From a checkpoint of a small masked spectrogram model.
Model: log mel input, encoder activation squared_relu, decoder width 128, decoder layers 4.
Rows from block 4 of the encoder of a small masked spectrogram model, named by matrix and row number. Rows with one number belong to one neuron. Each number is 500 + 50 x the weight over its row's rms, rounded and kept within 0 to 999. All counts start at 0. Numbers have three digits each. After the name is the row's rms in percent of the matrix's.
Before each neuron's rows are labels from the 100 clips, of 14976, where the neuron reaches its highest value: "strongest on" is what is common among them; "peak on" is the class under the peak. Only what is clearly more common there than usual is listed. The data: strings of digits, spoken by a formant synthesiser in many voices. In brackets: how many of the 100, against the usual share in percent.
# fc1: MLP up (encoder.blocks.4.mlp.fc1.weight, 576x192), inputs 0-63
# fc2: MLP down (encoder.blocks.4.mlp.fc2.weight, 192x576, transposed), outputs 0-63

strongest on: "five" (75 vs 25.6)
peak on: /aɪ/ (100 vs 6.8)
fc1.121 289:500499500500500500500500520510503500502510508499502509499502501522504516500500566520498498500473500500444500502500506502602501501521500506497519516525500500497545499564517501500588500498506494
fc2.121 146:513534462493507500478479500500469500500499501505497502506501656500509500502544500500506504516496501510500503498499634501510499500496295498621482537526500506500500502280484504490381500460512490

strongest on: "nine" (92 vs 26.5); first digit: nine (36 vs 10); clipping (33 vs 8); last digit: nine (30 vs 10)
peak on: /aɪ/ (90 vs 6.8)
fc1.523 079:502476500500503500502498500494499463601500491512461500534603500477498491535374475500500509500500498497468505499493404498506489503497506530464495537738493497473493402458454500500500498496500468
fc2.523 077:501499607497552496502499452500503502547419500503502446501500465385423500469493505615469333500500510500453466313432433491499476493500537501508500464500577500538508501534609501509502500505496496

strongest on: number of digits: 5 (41 vs 19.5); mains hum (32 vs 12.8)
peak on: /s/ (87 vs 4.9)
fc1.116 148:482500391501535500510501499494446521326502586500500500497499491497500501500497506496501494502500495500498501502500500498490512592500502501401683461499454457500636504500500500498480500501490509
fc2.116 206:500532500501497500500486501485485507496512496501502492426511501500501495502484500206500500500500492501488500507441500502400509499504559499504500499499500509500497562500462511500500512500500437

strongest on: "five" (58 vs 25.6); clipping (35 vs 8); first digit: five (27 vs 9.5)
peak on: /aɪ/ (43 vs 6.8)
fc1.380 051:500500507519502464499500499479500496471503519503500474500500500467500500500461497500500500500482463485459500500500499509500500513501500488551519500500500500500500500580500480255492464500500500
fc2.380 044:506500500525500579692500501504399500500500521596469500497500370500494497465489500505500498422504437502477500556515415500454500500515570500500500500525483490500486500500500500500500509492500500

strongest on: "eight" (60 vs 26.5); "zero" (55 vs 26.4); first digit: zero (29 vs 9.6)
peak on: /eɪ/ (44 vs 3.1); /ɪ/ (44 vs 3.8)
fc1.559 089:499500500500547500693500500496500464500489500519525500466378500504488521500492500435503440494500369500500500490841500392500505495500389500597493484496499492500500387500502487500500500500495495
fc2.559 066:500552506500500500476500506500500489500500500502500500500500500500500499500466503500500543500500576500471499500367454500500500500437500501500500500500500663477500500464723500500502497500540491

strongest on: "zero" (100 vs 26.4); voice: child-like voice (87 vs 25); first digit: zero (41 vs 9.6)
peak on: /ɪ/ (71 vs 3.8); /ɹ/ (29 vs 2.7)
fc1.413 087:519498497446512457492498500500500505501500626500524495565500508500430503483519499502500489501568466511484512497305500500545462506516500494485510500507400500498483513494502429496418500502500500
fc2.413 078:500498504452498499483500507507500500500502505505500534500520538500589566501500502500494495500500504500500491502511500511496499501503488500502500500501500614529596507500500536579562499432501501

strongest on: voice: child-like voice (65 vs 25); first digit: zero (25 vs 9.6)
peak on: /ɹ/ (50 vs 2.7); /v/ (40 vs 1.4)
fc1.219 053:500529401500500492500500486500500487500500500500505501504479500500475495500500500494461500472500500500500500509533519500506500500885401460529565500381497501509500473486500500503500485498500488
fc2.219 050:423420500496520500514500500500503501500499500511500251443500413500547500425531541500508500513500513500500500540500500500500475460500500500500500500500501500494500498500515441497500517500548465

strongest on: "five" (78 vs 25.6); number of digits: 5 (49 vs 19.5)
peak on: /f/ (79 vs 3.3)
fc1.339 213:499500500501500491566500500553679499495501504580500501501503504502510500550501500447268557499499502500484500500580500500523452502500500502502608500500500500501506487500496505482500500712413549
fc2.339 184:488502497475501500486510598537495500500500474497503483495503610499499471485407502500500500500476500528573486501444501517506466531497496452490500500499502523530490501500500654518502422500523562

strongest on: "seven" (100 vs 26); first digit: seven (59 vs 10.3); last digit: seven (41 vs 10)
peak on: /ə/ (83 vs 0.9)
fc1.228 134:530503504491500500448396500540378594552498692500500503485540502497569501499519500500502499485464502504581507500494496500494316500500445490516495497494498495534500493500497513477498479501498550
fc2.228 149:505453521495500522495498526502500500495499501501500532500555603544528510497448500497501532492496438487494504499516502501500500502501479503762499448503509500500536508535503490512485380502382510

strongest on: "two" (62 vs 27); mains hum (59 vs 12.8); thin (high-pass) (31 vs 11.9); first digit: two (28 vs 10.2)
peak on: silence (92 vs 47.1)
fc1.204 179:502499487494466495488558500448511504562500500450497517452469511498500500500522494499498464499476518598508500498503491502522489482504497474466568500484497500504500559500500624462500487549500501
fc2.204 149:541490514489501513441500303500494500510562507440496501538566500504496512500725495496495500489494486455412500501490498509500507500502488501501500500504460505505515441587499521543504485500500499

strongest on: voice: child-like voice (60 vs 25); "zero" (55 vs 26.4); rumble (32 vs 12.6)
peak on: /ɹ/ (69 vs 2.7)
fc1.411 187:502536499495500504566563506501500498496499526485501498501500505500502501500205496501500500516495504503507499500505483716503546500500231500505459500500496495498380503508500501497420500498497454
fc2.411 261:442501495536492500486491532499506645362467460495500500507500514500506498505499500500589482489501504500429406500499498500468500605498500475505500500501495481500478500598499500504500498499498498

strongest on: "one" (80 vs 26); first digit: one (65 vs 9.9); number of digits: 2 (41 vs 20); last digit: one (36 vs 9.8)
peak on: silence (98 vs 47.1)
fc1.417 156:505499537500519422498388498495501500500493614500500517500500503506500500500533500502506504500829507547339500502475558480500508518586507515497531487501500513505504468500503501484500886531500499
fc2.417 273:501515500518502642497537488500500498501490500500500446496500500504498500500500501503502515496000500500500500500500500499500554499530499515500500500510500500501505500506499485497498344473499503

strongest on: "two" (100 vs 27); voice: child-like voice (55 vs 25); first digit: two (47 vs 10.2)
peak on: /u/ (100 vs 2.5)
fc1.425 149:500478500481570499545763500485463383481526507514587500500473564494465488501461467505501500500486499526500504500538492498500502499509500500500513309554471492511500474509506500527487501500508520
fc2.425 202:500500500499501439498410404500502456501512500501533500445500514499563500529533502293504500500509494498499813415496500474501510498503501501524500444491517500492519497501500494500526499509478512

strongest on: "eight" (100 vs 26.5); last digit: eight (32 vs 10.2); first digit: eight (30 vs 10.2)
peak on: /eɪ/ (89 vs 3.1)
fc1.336 189:503516499496490500504482500497493446498510494585500500494540477499505500484500500500500500501499509503542581478500134499501447489504507500448500500498500503502500483500494500498500502502500501
fc2.336 253:523495503499505500496501528474512578442500526599499500500467566500500500500500500498500500492505500498500500500500502508500482500496501501504501500500565500500500500449502500500500500491498502

strongest on: "zero" (58 vs 26.4); last digit: zero (29 vs 10.3)
peak on: /ɹ/ (71 vs 2.7)
fc1.162 053:488485514502500575512490502510500507500557506485499551498414534314492595500513499500482489504506463500500526482615524560502524495488480508496462492514456485501503514494537529490500500563501456
fc2.162 051:467498481505477476563511333490476501510495500498500508526500503500556521540606512501491501499369495485491500500504488500315500500500539500501499500500502517408500516505511400499500467304500495

strongest on: "seven" (100 vs 26); first digit: seven (44 vs 10.3); number of digits: 5 (40 vs 19.5); pink noise (37 vs 12.3)
peak on: /v/ (100 vs 1.4)
fc1.176 183:474503501499503502500504500500540480500500493500437501444498500508512500545344500497448535517473497486508366479501500433396501587500500500499489501501462509490498488665586488498503497499575521
fc2.176 185:454534501493502501221568499436499497507500621500501523500500561514431490502433480500503502480481502501488477500499582515497431519499471490504508492504500503490500499273515500524506504500486757

strongest on: number of digits: 5 (48 vs 19.5)
peak on: /ɹ/ (37 vs 2.7); /k/ (26 vs 1.7)
fc1.410 091:501499570500500499474500499500510500500499501597500505500500501500500500500550498500502506514499501471505495500518500496500464511500504506500512500506499519500493500500500500505500499341499505
fc2.410 146:395487484503500504594417493529501511504382500540400497500497526404500500487500488486566494501514500547457472516488497500527500500497500495498497500500502498500468495486498500493501424526500471

strongest on: voice: child-like voice (86 vs 25); "four" (62 vs 26); first digit: four (32 vs 10)
peak on: /ɹ/ (69 vs 2.7)
fc1.434 027:461474500496465500500500500500489545500508519502487511468422500500549641500500500484414500654501494502514421500489403500508504507499336505472499503436503505500494763527493500500500495492500500
fc2.434 033:516500491440501491500500633503498499500500504476500500559500497441500500500481500500492486413490502500500493345503496485483500507335500499500500572504380500513495256462500482500497500504494421

strongest on: reverberation (94 vs 34.6); "eight" (72 vs 26.5); first digit: eight (47 vs 10.2)
peak on: silence (74 vs 47.1)
fc1.516 048:500504418532537523418500474518500528499500500500500455494500556496504474318499628523500499502500392500486503497497500500500500500598500500500452499504454514524500514451475495500569500531465507
fc2.516 047:512502585494500492535487500507448503496500529497549503500498500599442500476500500498504500527541500582496500500501502499537500384503513538498496486509444496481509659498500500523483500499508502

strongest on: "one" (98 vs 26); first digit: one (58 vs 9.9); pink noise (40 vs 12.3); white noise (30 vs 11.7)
peak on: /w/ (96 vs 1)
fc1.500 226:500499492542503501500505672533500509469483352499479505502500490500516500503497471491509483500476499493534552458501342513429419419506476515500412502509481503469491500494499501500523459426500201
fc2.500 181:428500509500521502479505488482509481500500500502497498500500489564499506499497499485505504551502470500501522492502499501476499454477494502500508485498500517499515499501437536490442500498442571

strongest on: voice: child-like voice (87 vs 25); mains hum (46 vs 12.8)
peak on: /ɪ/ (34 vs 3.8)
fc1.364 019:522514455500536500641502504503500382542492533499503500500492505502496526515499485506500501364497499497500499485498489500499500494500504501517500500501499501502502500500486499485478526500490500
fc2.364 016:497409496453500496499502500465500331503577490500500494500444500500500501502508351500502500500500500501504552499500501500500500500530500501504499424499498500499500501500500501500500497500501491

strongest on: "zero" (100 vs 26.4); first digit: zero (58 vs 9.6); voice: low voice (50 vs 24.1)
peak on: /z/ (86 vs 1.2)
fc1.552 182:506483422506502500500468591539607500492499507452508499498417461497469597500500515584612496501516500452439570500539488499440354358501500501500520500500410498505499496500499500559507489498477500
fc2.552 219:463503489485500499502597559499439403499513532451459519524500500498499502501448424500467471500501517510476491499494473492559500500476500499533481641485589500516499499475483391500500499501399872

strongest on: "three" (100 vs 26.1); first digit: three (48 vs 10.3); last digit: three (27 vs 10.3)
peak on: /ɹ/ (100 vs 2.7)
fc1.504 317:500508345508500472500500500502481500498500500499499584481519620488493499514500500501503502496499502494485500500500449514520492420500375500498500500500500503500498500604500500410468500555500496
fc2.504 162:618503535507510501640499500499499500508496499503472496501500501517504493500493447502501500500500494501490479463500500516497500500500535499497500489504501502500318505399496498526624500500500553

strongest on: "two" (100 vs 27); first digit: two (41 vs 10.2)
peak on: /u/ (100 vs 2.5)
fc1.285 247:500500474493496495499510528209500504687501547555500500500502502509499523507457494499500498664496500484493500497510496562490311483474390500499452497472500499500500500514514500501403378500475499
fc2.285 218:499554501513500503500482500500551505499500500522501497496500496500499499500500500500543500499584500505547616502491513499500516500500489502493500499500500498500501500526500486500530500502499500

strongest on: clipping (28 vs 8)
peak on: /n/ (42 vs 3.4); /k/ (25 vs 1.7)
fc1.517 021:512492500500496521496489524500303448500486500497500500536501531500500500500506495491508501500498504500482382501500498501500495466498500999507497510504500497500500500500518494498397522513500501
fc2.517 016:502500579495536500428500500500500494500402485512500696459502497499355494500500504497500500487500500500500506494500500500500500500500478500499500510500500500495500503500500500500500475500550500

strongest on: reverberation (100 vs 34.6); "eight" (83 vs 26.5); first digit: eight (40 vs 10.2)
peak on: /t/ (62 vs 3.3)
fc1.261 314:500500525573500623500490500389493528507496500531505501503495501501462497494496500490471500640502574507479500499478497500482491505480500610507440511505500523502489500450507466515502559502500501
fc2.261 165:500421498495492500500500451491466449438504500510496510503506500507503529500527499501602500414494500499497500496513494500499500491502537436364549501500536500485500500501503495496493501500500499

strongest on: "five" (96 vs 25.6); first digit: five (47 vs 9.5)
peak on: /aɪ/ (94 vs 6.8)
fc1.93 198:503500500500500501411504500499499499774500569585499468500502498501500501500500498489499508499500500500505496641500550501505500503503501500500500557496495459500353500499502497500511499502498497
fc2.93 274:405545525498500499500500494500499478508497500501500500547504503502496500505499500445494500499511483500499482539499500500504502454500500500546504500501473573500509509437500500447495500507500476

strongest on: reverberation (91 vs 34.6); "six" (60 vs 26); first digit: six (29 vs 9.9)
peak on: /k/ (48 vs 1.7)
fc1.550 193:467497500513497508913495500505484518501499493505500499500500583500502500497593501500500483496455502497501499502498498595501505488501496499508179499513499533500479488516483499482483500500500491
fc2.550 169:519432460504499481147649504475500500501500500497480514503497494504503452549448499499493489498500511516500586504500499500497487509501384494502500494499502500505500519491507514500504500501500500

strongest on: "one" (68 vs 26); last digit: one (25 vs 9.8)
peak on: /ʌ/ (55 vs 2)
fc1.58 135:500500497500500499498500500524494500500500500500500500499500500500500500500500500493500500500461500499500500500501500500500500501499500500496500501500500439500500500500500500495500498500500500
fc2.58 136:500500509500500500684500514500163500500503500500500532501500500500500500500500500544500500543500500502539502500500427500520508494500715495500500500499500500500500500501500501500500500500500500

strongest on: "two" (100 vs 27); reverberation (99 vs 34.6); first digit: two (61 vs 10.2)
peak on: /t/ (69 vs 3.3); /u/ (31 vs 2.5)
fc1.473 148:516474485499617503498500499500546499564499502500488504509500675497474499503502371578451500462500513462582497496496509496472455500500500500500429495502500506502500499523498500514490603423500175
fc2.473 131:502531500507500500500502605500501500501501500500485472499506614254499500520501497500493491539499502537479502499538501414497501499562488500500496461500500494500496485506449496489500455500551502

strongest on: "zero" (93 vs 26.4); number of digits: 5 (55 vs 19.5); last digit: zero (26 vs 10.3)
peak on: /ɪ/ (81 vs 3.8)
fc1.265 155:474500500496505514445503505499402224456500500497500492498500473500500504501500503491639499500536500504498500496503554503497496507500500535182477497489491496550500501499504400500467499469500507
fc2.265 203:500492500508500501433500497482536514528500499500501499499501505502500469497498500499498501373500500495500436456505402461500500520503498497468520487500500483475502499469499500498503551501501491

strongest on: "nine" (96 vs 26.5); voice: high voice (65 vs 25.6); first digit: nine (54 vs 10)
peak on: /n/ (98 vs 3.4)
fc1.319 133:500476534507334569485500504494480390428500500506500499413443500518510517498489490502501469499500501599673500489510410477360518512500534569500458466501456500500500495500510502494219495643499500
fc2.319 106:500512500500540501500500432587500444422501491500500685598498509500503500498500500500497499500422503500500500500486470502500500538507500439500499500500486500500497546545500527517566496500500483

strongest on: reverberation (100 vs 34.6); "seven" (95 vs 26); first digit: seven (46 vs 10.3)
peak on: /n/ (43 vs 3.4)
fc1.505 109:491517534500406500504500451500502500501406445567549503501514495480479479452521506500501520693500501551609482503484482500491501536501539500566486504580502505503497581500590499500500498453504513
fc2.505 118:485515502494500495464543501504462514439537503500500491500534500507395466515502486500500500502426458409500481497500628421367493500521508501491498473497491455281500500500500509508500500502500500

strongest on: "one" (89 vs 26); voice: child-like voice (57 vs 25); first digit: one (43 vs 9.9); last digit: one (25 vs 9.8)
peak on: /w/ (85 vs 1)
fc1.494 018:458500500519500500537409500488494500500500500545497501500500500500492634500500503500500500500500478500524500500588497500500681500500500490500500634477500500516501504500504500507594504500500511
fc2.494 025:583501489500500501496500500478500499492763500500482446500670500498500500500500500500475500475500500500500876500500399500496518500500500500500503500490498500567399500501466473504504551520377511

strongest on: reverberation (62 vs 34.6); "nine" (61 vs 26.5); number of digits: 5 (52 vs 19.5); first digit: nine (38 vs 10)
peak on: silence (98 vs 47.1)
fc1.97 064:468506500500438500514517500593496537465490508500539500467500500498500500448501500500490500500500503528515500501507500498500890500500500499500573500499500510500484500346489493494500500500500500
fc2.97 058:725500500500647500481500500500500499500500500500500559500539500500515500500500500486523500499500500500500500500500408500500083500500500500500500500500497500500500500513478537406500520508504500

strongest on: "eight" (79 vs 26.5); first digit: eight (41 vs 10.2)
peak on: /t/ (69 vs 3.3)
fc1.298 023:500500502500501499505500502500500500500523500499500500502494612500500493500500500500499497441490500500500129500534608474500500500515493337500481494547500500500499534495493500500376512496503603
fc2.298 030:500497521500500249501355499500591434500500496515500515500497489498502496514500496500496501508512500501486510390470505516500470500403544500500502496514480500500500495469500394500500494502539495

strongest on: "eight" (100 vs 26.5); first digit: eight (39 vs 10.2); last digit: eight (38 vs 10.2)
peak on: /eɪ/ (100 vs 3.1)
fc1.522 285:415500477497500510555500497375496483497502500500503509502502481511500500500341531496498499500506502500500496492503306505570526500499535500503502486486500505499434524791478498498509500484496505
fc2.522 222:489236498471501500512496500498517490498495504495501500502412500500501500504510498500500500496495503500501554501501615497502523506504691474683500507492500500493500514481500606502326482510502566

strongest on: "seven" (76 vs 26); number of digits: 5 (40 vs 19.5); first digit: seven (32 vs 10.3)
peak on: /v/ (67 vs 1.4)
fc1.570 177:355474500500499500502548506494441491502500475489458506500497510510498502500501495454504499508488495490503500492499452500499500526479521501601496500520536521502513501489508524500498603577500520
fc2.570 179:483498520506500500437522376439500500624500501524501524495488503499500495500513504500501500431499548505496464507503432500500497481539566508487468500473501500515391500498505504501492518506534369

strongest on: "eight" (56 vs 26.5); first digit: eight (30 vs 10.2)
peak on: /eɪ/ (46 vs 3.1)
fc1.512 013:442488066491500503501500500500500486499507500497495471500500500500505524506500485499500501506504500500525479500500502500500510479500514500500500503479500500522574500499500500495597426484500506
fc2.512 013:510500684500468504500499495500472500490156577502591502501481500500574560497500494500499500549397470500500488530500500500753500500485500500600500500501776500500497500500500500500500500500500502

strongest on: "one" (84 vs 26); first digit: one (46 vs 9.9); last digit: one (36 vs 9.8); mains hum (33 vs 12.8)
peak on: /w/ (76 vs 1)
fc1.247 067:456498500422441500133502480504499656501500500628507500500500500500551500500502501446500497500500500502500500499473500501530608387500478500476500501557500546508501561499493477500498500501482342
fc2.247 069:500501461500519524500500545500482503504500500585475475500500503500500500500483499471500500500500500500500492563500500486500434500505500500500497500500500500500618500515500505500499435499500370

strongest on: "six" (99 vs 26); last digit: six (50 vs 9.9)
peak on: /k/ (98 vs 1.7)
fc1.55 059:503510494473511502514500501500621495507487507500502490585443503498500537500500500500500505500521499492532438504500438500498509503597419564502500500500554561500498534400500503483500500500509504
fc2.55 063:480491500500500458499510502525525486499529531493500391480581513500500500501502500484500571500501500502455405500613501415513494391516500500485502500520546395483453500493500501498508506500471510

strongest on: "two" (75 vs 27); clipping (33 vs 8); first digit: two (33 vs 10.2); last digit: two (32 vs 10.1)
peak on: /u/ (63 vs 2.5)
fc1.165 013:501580500500481500615433500500500500500500500500500500422429502500560500500550500500503582508500496500500500501500500634500500500500491250500326500507500500500500500501513500500506488508505485
fc2.165 019:499500500500499500502500498500503510599488501500525500504500500499500500475520500500500488500499500500490467500500500511500500500504500497500500500622500500500500499493498501500502531500500500

strongest on: "four" (89 vs 26); voice: child-like voice (67 vs 25); first digit: four (41 vs 10)
peak on: /ɹ/ (78 vs 2.7)
fc1.24 034:500486500500500500500500500523500621500498500500561635500500509406500468500500500500501500500500500429500704500414355502500500431499500554535500519486450543443500511602523500513500313500528498
fc2.24 053:500500500498507500579500500500472500500505858491478498472489500500500500341500500542500499493500500500498500458526454500442501500500210497641496500500500500570500500506500500499513500500500617

strongest on: "eight" (100 vs 26.5); first digit: eight (54 vs 10.2)
peak on: /t/ (100 vs 3.3)
fc1.509 125:496500503498500500500498500502504490500541273492499505497495500482500500522509501499502500500501504498514394499500449500573507466514504504561426500476495502319501513475502500500574492499486556
fc2.509 142:448465497500621508543597500498500517533500475487514494498508500501500480500500490502500488496504500512500506500499501493501519410518500499499502500499516500495481409504471559453546684501499500

strongest on: muffled (low-pass) (60 vs 12)
peak on: /f/ (28 vs 3.3)
fc1.141 058:510503510490493499525500616752503500537501499495548502538483500500500434470540513329502439606546486500433500355481512501503517463589500500502500420502500502500500500639485499500504485494500500
fc2.141 070:520529500500502500444666502499500380503499456500512552502496453503504502501502473495500497495500501501500500500500510500420402503482496502500540496502561500504588536488498536451499497512474500

strongest on: "zero" (100 vs 26.4); first digit: zero (52 vs 9.6); white noise (28 vs 11.7)
peak on: /ɪ/ (100 vs 3.8)
fc1.39 043:757500500482500500500500532578500500500500624500500500500426500572415518500497371499521487498499420517579499500496733500500506501500464500500500569500500419500521500392500500501498500504460500
fc2.39 042:479273500668509502460556496503462347488500500514502545470500500525500482500506552500399557500519479424507500623526532500500500500438498521500500500500479496496492500500497488577474500499500471

strongest on: muffled (low-pass) (86 vs 12); pink noise (50 vs 12.3); rumble (44 vs 12.6)
peak on: silence (95 vs 47.1)
fc1.25 234:500495501498500514500298503500527489453500503454503496500514501501468511498502512497655500500500498499515501516500493594509524500499513498501500500496500498500521501500482500500364658500500500
fc2.25 202:492497575499488513502502529516499561458501498499542500500500236483494501500499499497500499505500503522500488537500512489500499500534591501500501422483505484500500500501421500463430504419456500

strongest on: "six" (100 vs 26); number of digits: 5 (46 vs 19.5); first digit: six (41 vs 9.9)
peak on: /s/ (98 vs 4.9)
fc1.361 212:462500500511500500518520600494496494500492464519347500500444541481512500500558450501500500493495498500322496502502486505503505499502503526500483529500277591500496500500500500486501472501501474
fc2.361 202:503500494501494502370507407466500489499497529491500500524500486490500500499506500496496494502499481500534815500520500507502496499501500497497500498500500500479118506500500500496500500501500456

strongest on: "seven" (100 vs 26); first digit: seven (39 vs 10.3); last digit: seven (36 vs 10)
peak on: /v/ (64 vs 1.4); /ə/ (36 vs 0.9)
fc1.450 036:205500454500508501511500499500462529494500500542499501497514500500661500503521500500500519498500500504500550500500580493499487543500391500500500500500903500501518500501500500587462549500498615
fc2.450 029:500500554503500500500500500500500501500500387534500500500394496154500583498500500501500500500500500500508424500500500500495500500500500506496500584565498500585500524495497428487446471500500500

strongest on: reverberation (77 vs 34.6); voice: low voice (75 vs 24.1)
peak on: /u/ (26 vs 2.5)
fc1.0 077:475525585460506503492479498496506462497500553499502500465725492450537524498536499500475500501573526491500500495508499510485500527500465455536497500474498504488483545496500460500500462587597516
fc2.0 082:383566500565500485500505490520497502495650539501500481586221499500500501500500491470500427491502500563535503501472488469500671500500500500499500449530500496500500498500500570332532500499486418

strongest on: voice: child-like voice (68 vs 25)
peak on: /ɪ/ (49 vs 3.8); /eɪ/ (30 vs 3.1)
fc1.366 035:505468516540505439602496499515441500707498534483501285500500501651506550491502483259509500487500501500500500463504501498612496370465500584500501481564537508561488564504361479498507500500464509
fc2.366 038:496477495494500590503499469566500536500499500490500715503413498391501499500699543503492500538509459500480491512500500508500528490460465500205645500539505506588485534513538554500498501500549500

strongest on: "nine" (77 vs 26.5); voice: child-like voice (76 vs 25); first digit: nine (33 vs 10)
peak on: /aɪ/ (70 vs 6.8); /ɪ/ (29 vs 3.8)
fc1.310 151:500500557500501503464499494499360493500503533499500500493501500500496505500500484439705500570500500496493500500519525500500500703537454493514590500500500508500616500483351488493762473500500320
fc2.310 134:720820500501430504344500503497418608501495457503500499500500500500500500500568500420500504461501501500500500500500500488500500516498500500516501499500500500500500497501517500491496533414495500

strongest on: "three" (100 vs 26.1); first digit: three (57 vs 10.3); last digit: three (45 vs 10.3); mains hum (39 vs 12.8)
peak on: /i/ (99 vs 2.3)
fc1.360 230:359503521500501516501509470547498501346453500499499474499500612532505513500500507474497498500467480502456495475639426500500416424497502497501485485500513500500502526497496500501495500485490497
fc2.360 191:322547406502500495500504477785503514459574502495500531512500546500504498507500429500509506499502512499454426500500493500497500352499514505478506500509506498516390500301501662500495499498465500

strongest on: "four" (53 vs 26); last digit: four (33 vs 9.7); first digit: four (26 vs 10)
peak on: /ɹ/ (53 vs 2.7); /n/ (44 vs 3.4)
fc1.371 188:476509498500462501500581496557419552501551551500499499500500538500495517502076500546482500499499502500500503500499500561512499500514467423500497501493500495491501502509500500500500500489495499
fc2.371 187:496392455501512500499500509500514499447500498500500498501499482499502500501698501500504523499509499496646393499513584500502497501500259485397492499500500498500499508497484506503535500501488490

strongest on: clipping (63 vs 8); first digit: three (27 vs 10.3)
peak on: /i/ (33 vs 2.3)
fc1.543 061:549513500497499492500498551509514500497470495486499500532444569510491501477508505500502496500484500702462503497545586500564483491417479501544495556287515610563286525500464478499653475497500439
fc2.543 058:533468656502461375500500500525462499415585522406501521578493454547509507499501536520429454504508496448535502439412547496494499496451500500492501500618505462491502526500502534444503455452528509

strongest on: "eight" (85 vs 26.5); number of digits: 5 (40 vs 19.5)
peak on: /n/ (27 vs 3.4)
fc1.470 171:500499505409496491497501498541500380505478564500496434547516778461500500501501500500500500516500500500500545505509500583500519500532500455653500493500500446500499500490498496498500500795501500
fc2.470 180:535500502500500499500554500584386499500500500467503506500500500500504500507507500500501500500522500500504500500490489506548524503494627500500484500500500504494474500496500486500493500759500549

strongest on: "zero" (62 vs 26.4); pink noise (46 vs 12.3); number of digits: 5 (43 vs 19.5)
peak on: /ɹ/ (56 vs 2.7)
fc1.348 054:610490515500500500513518500518500444499500484460493500500500501562500381529458500507498522812497479496500500500512500505500455518415276391540500485501510534500500429507568496578498487500500503
fc2.348 058:514583555500382497405383491500496492500499500540495464503507500463500505490520505504532502464500653481508486510475500500512502496588507500441540579532544515432563498500599606499500498534504497

strongest on: muffled (low-pass) (59 vs 12)
peak on: /ɹ/ (35 vs 2.7); /aɪ/ (34 vs 6.8)
fc1.137 087:499499500550295500476500500524499765497496527498500476497510500500500500500500500500617491482502500455485501500543500513500500534533491507455488351500500535485499456500497552500501491493535500
fc2.137 113:494500506500500500500498585498495565630500497500502533500500500500500500404500500500488500421581508498500500461500500497680502491535519500501500500500444510500500500417553500500509501500502503

strongest on: voice: child-like voice (85 vs 25); "eight" (84 vs 26.5); first digit: eight (38 vs 10.2); last digit: eight (28 vs 10.2)
peak on: /eɪ/ (83 vs 3.1)
fc1.202 019:500598500498541678511494501510515693482500621487499500500488500500500503500338506399492500498486522500491500497507381500523511317500502476500500499595500500487500540499500561539502491500500511
fc2.202 028:487500500539500500509500503500505500567502539500500497476331500502514503500514512498497667450501491369606580500496500573500507339500500500500498633500500500500593500479446362500504479504500500

strongest on: reverberation (100 vs 34.6); "eight" (96 vs 26.5); voice: child-like voice (59 vs 25); first digit: eight (50 vs 10.2)
peak on: /t/ (30 vs 3.3)
fc1.206 080:511502507592517444500328477500471539431506505473566500499564500498492500501500531500500502489500500516500510500500500528500562611500500500500506484501500526550489500490500498507500500500508469
fc2.206 087:494568500499494500503496499500502418508290502507515379477500446507502492351454422500500500492500491481535593504500500491500500501500377612500476497502486502500484503498524489500505495500499468

strongest on: muffled (low-pass) (86 vs 12); pink noise (49 vs 12.3); rumble (42 vs 12.6)
peak on: silence (93 vs 47.1)
fc1.74 032:500500520357500500377491518500620500500500500500494677501500500500500497500512505534499500485500500499510496523500503468614504574549500500497502500502500500519486500535498509500500500500509500
fc2.74 036:500500483508506500511527487500501500516488540527530443501556500482500461497514511500526495504509500541500684448494504500500500500496500504519602500370354495500511500624495497461512522507555500

strongest on: "two" (86 vs 27); number of digits: 5 (47 vs 19.5); first digit: two (31 vs 10.2)
peak on: silence (80 vs 47.1)
fc1.487 182:501527500507500551500497500496498498502500500401496499500418505500485578600510500500480500513500500503526617478500577501499500388505500385500539505500502500500497500501500500500500363596500501
fc2.487 170:491500462500500501500500362502506519500543500470543500565500441395512501569582500505494500499509498501709502462461518456500497501534610500522500500491489580488500441500500495495476512501442500

strongest on: voice: child-like voice (100 vs 25); first digit: four (26 vs 10)
peak on: /ɹ/ (34 vs 2.7)
fc1.148 152:485500502364500500500500494500502490498479500517738500500488430500500500500500500500500539506500387500562616500500499500561500500500500500500500512608466500500503500501500531500517500497492500
fc2.148 159:401501500885434502500471500502500497503500500500482501500500526500460463371526503500592473500500500500498503577500496500501495478536500500512346472524503500499534501527500497499494499494507500